A small sound classifier, trained from scratch: 5.4M parameters.
Rows from block 7 of a small sound classifier, named by matrix and row number. Rows with one number within an expert belong to one neuron, the router's apart. Each number is 500 + 50 x the weight over its row's rms, rounded and kept within 0 to 999. All counts start at 0. Numbers have three digits each.
After each expert's rows are labels from the 100 clips, of 14976, where the router gives the expert most weight on average: "strongest on" is what is common among them. Only what is clearly more common there than usual is listed. The data: chords played on synthesised instruments. In brackets: how many of the 100, against the usual share in percent.
# router: router (model.blocks.7.mlp.router.weight, 16x192), inputs 96-191
# up: expert up (model.blocks.7.mlp.up, 16x48x192), inputs 96-191
# down: expert down (model.blocks.7.mlp.down, 16x192x48, transposed), outputs 96-191

# expert 8
router.8:559448445537527451560479589459461596465524448530587414550593491568513484469532456513374472486519401581409471526464536514516382597492579525420579429497482489473506484540533568469497511588508532549428547515463476494474496445485544563603511494482583557560446537594591618469488496465513561458
up.0:516408484477543490510443550597449582463496529459551497556513448524447488506509470482454401528498457573400503450513567534559446524411509538493533485574510442533552533522454518487462528511466469637468506525466501478453489455393508517555447580490561506498533533513602500476539473492505534558
down.0:436443553461596518406472492517568470549505468517461559509515406491503505494523496481578472474471541440521600593471465478493461459498560555481560478498502460453444472553583478577504518536524516428555501404471412479564429508466523421470510546508576483541538499477544489551495497455517581446
up.1:558469463474480505529453550529508571511482448514549463600595444534433454492483435469453429537532465563416525450465571566498411536385615546454600418586492447493498491526445523541493499541532490536488520537505479496420515402448485528558540537541571479500535581581553576432561497463495593493
down.1:453488496466579499415458483486556481541521558455460557471470470492450502497521527508542495444450522486538557587485522461516508475521510537455473432440514408483438461527585477504466462573541559455495549416442376542581475529517478446426486591552531496481465458528583490544486497441535561457
up.2:562525469526506574472458554443516487541522430523511502569582486491541450464491481492505513430517521524398533466436519606434460484428628514447625427611459540473485521511434552501514496523506507518545517521528549489423491440577514487545529471498500528536486645583518571486505447466476566423
down.2:394488507463538386461454549501589493558536543496467494488493426513488540515523484477487490443441510480477535625505561410465560480576458476464447522404537469490484470514639466489435454528461512483442515444445403593594506547510480485447442520605517468461430400528567483559497502459547522466
strongest on: arpeggio (88 vs 50.2); playing: arpeggio up (78 vs 25.2)

# expert 0
router.0:521501525591410518498437532546565476480476423446556485469492481406432508480419488577553459488428471556516523418512498568523466488488512510460523458599398464466501522429424570601438523545446483537576507583570531472482529459538464512448566564458580493457499561556539504445500449518437522493
up.0:487576513499515455505522475505430474488369507474461493412399532434506504609510472530591422529545562410535403484578571500517585452501454457538481530541453512582520536428470469533472524451423474518539517529492507497498510525460407578552490485549450458419506506448480551505538503598486399563
down.0:575473446519481535547484406555459605480525524408555474525454452566530457492518508422415515490601455567513503506505466478520529517556465552419405410415490477537482487535600563522503480579486530556447510505387487561562480488523450474433457595512494530545373391564508472471579484445493515527
up.1:535464484624451554510416503536521476539423493527560484554457466438467468534438488543506451501512472509511424369530525560455479466453553464467582466553440536518523487458428536519525487538482458610560420590572544446452468452521507467493532558442556545508534542556540576446561476468474581489
down.1:489466494561509526596442552407443453499443533496540460553489441383529505509435494641524545551487444513491433445531481552566457550405543545499485507477442552441615568389303497519523460484456479467579507590549490433494490505476418477475451431400577492483552622518487505431520468519522436560
up.2:543473480622468553515424507529511477555425506526553496551444459427475460530434477558516460505503469513504410362536515554454480465469544471461585474553438535510535495451425541533528490522473447614555446586569548436447463439505510466477529568438549541515541553549543565447551465474464570494
down.2:479462500569498537583453558418463430479451508515538438522487470395567475495429500625530531540482432499496418442549468591584472558405538559458501525486435554408632558398321523521521466480443520480582504589525488418487486499475415469502469446433586500483576596504491504434535476520520433554
strongest on: block (75 vs 25.4)

# expert 1
router.1:550481508539453491426487472503556403549501495535371521518486503469501492494508515514541485564460608513544540540491485433502579460588532508398545419460495459467475561502529439583477431620498492472570497412505558521531567521528490626469535527513514432470377477618527513605472501535576563522
up.0:385475532562577467602513582417470466486492503583569504471425434468399464537450441484435507519502425506551501477480426495556421548501549558617516629483416486485521497498521520492545499429560537529401495512443446498489457510459550455528508456471611520470537455412559534518511545517497479514
down.0:488465535522438456539468557475422459523581396556526435491587463410502476457460451530470487475541481475477563435455443472431477559436513544531588544497457607468499537546474482502408483444521521539489471499517580414456462491466522592623511464384535440592571491465508506526459401529532484445
up.1:461562537522481563562494468436445486541545464567508475489501477428514454495446431565455591528569439488553455470449527528431549526455450532547556529546522561564539491512483570417502480459543553581455426524456597370482496535568446530588525543388435512567570518470426488493480439515488444468
down.1:539412497563420415573512520569471517448523503421613407535411523461517584563488534573491496628567438570517503425577393550552425581507463486525504498535515519453509472456500584523445542496433445534493491561564493554479498453448471487482539465456553518466579552512468395484521407475510500561
up.2:501528465457513431475544451530512446476479495532353528504504538564529551480574597486538498583447574520480517563495544404594567463578486471444434435438513389487442487508512451526497514545520510456536537459427522500551593554464490594511498522508488468435433446543502454637528529539603529542
down.2:459603491487488472493538546445485460503428474490455488414557506486508464474527474477519521460469524416444470452463618435432550522514509435491472506448442521451574582469486419539494507469414478439552517523540470537565534532572513571526441461512497506475511433438452597540534540588580425488
strongest on: arpeggio (82 vs 50.2); playing: arpeggio up (71 vs 25.2); marimba-like (58 vs 8.5)

# expert 10
router.10:584524521543485493460480551431492407493578510528523545502488593475477568525503486546534478503537549437525536535533483554444520460579441511378491375497495592579515527482521542473438479621505547547489464405468555511444510442551564437522531482530563555540422584606556467471394498573453466490
up.0:582503463583450499487410519537470449455478578456482544508497534501460602530524488537521515558512527507507498482595533555490529453568423446411434421493544553551545515437504507450474452576448468537495495474542561524472535481523539405517505543558529591447431586580544465501397558529461449565
down.0:501535524504488516546504518461446506503531533560413457535478456529457453545400429475482479457557507448525554493468545379487529564512575480405569465463484559595501550461607423471489492578514554531475491515508465493555486609498419483498563584550619497537396416550517523619428447415614504476
up.1:579487491556487520460481541498468416504521573512478572503464546501513570601488441510540491579593584478537539488588518529458552434541421482415459409493558641524574517448495481443469431547469514558518434440492584532426526455500555380528482475579542581503471566553561429502376541538466405586
down.1:494529488531535502506436538487471459456489560579434494538473444486433476554420378525518529434577521402594561503487538419459488538505549458437523483413499575566539538481539449489508465560511550514539502471575482499554464589535443440450554580544662553531413456561561513603404429405608501453
up.2:542495537509481522479525448532604501590559417566446477552536379445470470453414450527522499480507562515542556373428424515457464493511549517448526446502506524443484540512507495618503521550499556524576491467611597457454475452496548517420514606497510486486478528551514426496468443502509601486
down.2:430572552516464597480427459476499468459469501559466590452471498456547470504451475541583589480546533400563484539448554504434540446408500464513448535546505580559523534514484472456507473488529535502554470497520502479491499515635476404382508478588489617493513510432406620501487470447489433518
strongest on: pink noise (44 vs 8); clipping (39 vs 8.2); text has "clipped" (39 vs 8.2); white noise (29 vs 7.5)

# expert 13
router.13:558499484500551511426432469501580556471542498564562530500541475509574539480536547549462530482556463595547542599478547584526461405507575490425436426525542425448415441577464572438547509563550523522537545408471525451431524439510526481474539466529521591544458590578506481429450514443423572444
up.0:522429469522584481511498549477536594505539547554575452536548493541527513441558553409348536442475412555506518539531542549548452503459560485502476476506500464451470475594505566454568479482552507548432597486424494422440473431499582526544430498464562553564507538505605515457570543444481557473
down.0:415407494478542470432516519507501500482568465528497553520519487539538529510503532501490457520425543528526574595449491471568425482432564539618549626511518432461463493582517513525497570370558575531493524428462457525540453560447445475577561475503577504570555491413556457512470425428495488484
up.1:541541473560422617454436561486523506461469497504605561452521508470528535421494568580550516459492424544485442469488518607492472389475497488464458459566458452507477522555376622472526520531471488535570483554516561444401536438552526462556505482446487624504585572513481550384507500555406493450
down.1:533425399517515441531510499496467543475506527556549457503480425503561589565469523515442546589502464570492476523590520456546442530560465565533435523389507489455548555481518527477566447455454476610422486497431505470517404500418405460486432498432505461483580477504545377499553464466523492535
up.2:483504430583507534463448548441474534480445507573492531527560495509555511480507515512444563466564481560456467520533578555428463421534507446507444497501546544472517456502489524385596442488458437593510504484482608377498550526506505450521484431422487645510472547529478550493535543445463492468
down.2:494458506506550525437505501506502497552525506544530577514454413509522479527462426538529573511520426558508544520492576542585507461439476571500434508562455479473547547534457517482532470479525597545513593474447522470470446470456448464453486550524583549513504559501559433457491417441420510513
strongest on: strummed (61 vs 24.4); marimba-like (54 vs 8.5)

# expert 4
router.4:572565502512538544408482433467519479590540468561501441553559433464584476441513484519483490498502483530524474558421480544431536462537519447414499418476602538538473511583552545515509583570471536479494495393570567476494421476577529544459492503512411588513406563587505500480462530530470575444
up.0:469517544521514479474484476417522489565523460544501370595521387475556452419462439514454492445538432562502480508399471462408454541532557430494562501433539527471453523563554514541503537529437521470496480441578528452575450562549490566488538518490478543521444475532531526540458487514538594407
down.0:434511545514449461582511483467486549505501428591551447462512448493468413457435416486414495485411406524440509421432496413442464562508501473558543599435450550495522535556553543511459486405467526548448499609443504455504476529513546529523541506479512506563505439416498561552490546503572459495
up.1:510543491522590486494467454425532543566494476550492407570538420550558494445525460462436487429506444570484458531451448477438504520537528434479532479422566488467461520587573504495572531521465524421463542439528496505552440544545534579465478467558457538512458486506526493537501557520530610445
down.1:455541537488427459588469410485546509540508409574525446461546445444439479438437401498432475501405386541483524439432454452460393548530531492579578566448461523467501567575531481583460523434474504503468469568515514459513419528531569551471575515455476456545535418464484492532488515560554564461
up.2:583639432455554593414480434538496560525535486456520588449572503463553515458566579499564449537453528528478490561502582559548563399471478476452377445580574481579476511550472535546550609537485515468513541454486579510447499469548551511490445478518420519530488558532460476433489503550417529474
down.2:471474509501455482553487412528556525454458443502590516439542506478469534473443522515504467555398406574439451447515501594497468499457456410513529496532496499530532565484424600551514532471442426505528458616480545396415464448467533545557496482448439470536548561498450515408564555567404493527
strongest on: marimba-like (64 vs 8.5); block (55 vs 25.4)

# expert 3
router.3:557529474499518500563485485557540469404423541482390475505445413586469541608464532518513570539491533484481529552532499474494550490558504535432448438500536489445496451414478458487500439567448522457484462514490437572520620503464411449396539513568526462414438511548433463593485568397585402546
up.0:520558493519410525472407468506525526439506462521562581475578514526417540493477483616524513537542451570525499465517537621502495417491489497493487455573513483511549477460375603439479422519485466549488498536533562472481540472508527575537593564497518535485510585513432504385465473487343513482
down.0:499619456447458488504518544490491472467417552504423499531574605516534531483562524467504511527481522457442477577557427448451532499514574439542528521497518537427517527497467453516524545452421406411483433529554493544443612476556496532492474467487430462476522481486435495542484582548527458515
up.1:479436467520415529509466466578566554434506490545480521485558441538365599529421470535496512594484472606524555447538515516510508490526529483517479513565509476463519468423465530484444413512524474563479457531535521511526581494451506573494556573494576459458511494500468451483417528483451497546
down.1:508578499466496508514584518480481492535415571512462474523517600530543496523564604438476518449464507440447446507568507447465595527513543434547512543487477514451525560491484419501546529463440427437492461526479547491424585449535500532515446453501424442507577480457440534518552554549512459556
up.2:492540523397503582398466431537503412573471495492459599488499565483451541539495462468582499486583583388521542489505455497399539375456452531498448508574555558460566526445498453496480492493500413450623443433580519508510535523537478458487478480487440471503487485535389446510537484545488472509
down.2:460423454554586421573560530486519533449462565447533433457411464533501485502518588465399529474444434488420508503541564447540518573543458517601506584485490412453468528493516473475555391444475423483441575546409485547489518511483413563531435534490580442462572419467545554513607509440531496568
strongest on: arpeggio (100 vs 50.2); playing: arpeggio down (83 vs 25)

# expert 15
router.15:525429515504574499472553510522531451577584556495488481498368527495519503553494497488480440456489558428541531513561432443528559524542503509426466468484515563516517510416595431548446502600542492513477526411481488558567466528476515460413510478574559426501394466573575503547569500490533520497
up.0:486468473496545479564585583497495528416455546470565504453475517595463511478573491425506529495466445591434482475544516458531481527507457492548478552463432487482521474455530502500455550459473491469432546570464403574515523490478540449515428431540549454419525428409560475489568565488537487549
down.0:527488461592488576452444490514493504484525507437623572514426492443559461471426520569550570529532439508535433481447477640504469463418466555420473410584470494487501480518440624442533459572483489553504496494491530452484440436549460470434554555501526536476446626560460545377500424445387514539
up.1:566431496582534500643516530492535469449516540399541460451465521526397575496467490456490553480425419578444507393529480503528484555491504500523466480527395478503572544469447530539439443481479530497508582672525471530468519460504543429438446517530541486442517478467552490485545443455504491538
down.1:543485455455456394490518502538524569470572390430614541595519538479534539393497554542508518506467422619508458557486443582506341488466477458493535471493495470475449458580465559436511576549583557525487610505473441443481376405464486474535499501468483520544492568535519492408514524493416506423
up.2:462585533508520569562467437437450503449488432591571531465551496480447499447455481508550575458501485524519486449475554603460470464430538536529516507575447517492485449519453614477543545421533558443602466598555533463415557439570581500599528470488463545542581540395460505383467467500425514430
down.2:498435511524472414533513541500560505509581518452539511548410522451442548528483498528497474474551500520499601586469349521542362511463546555576539537495479500432491418520476495585464509417476486424509475515511474523479470514476466485470564528506596483530577496444538440453502426458490532409
strongest on: arpeggio (97 vs 50.2); playing: arpeggio down (90 vs 25)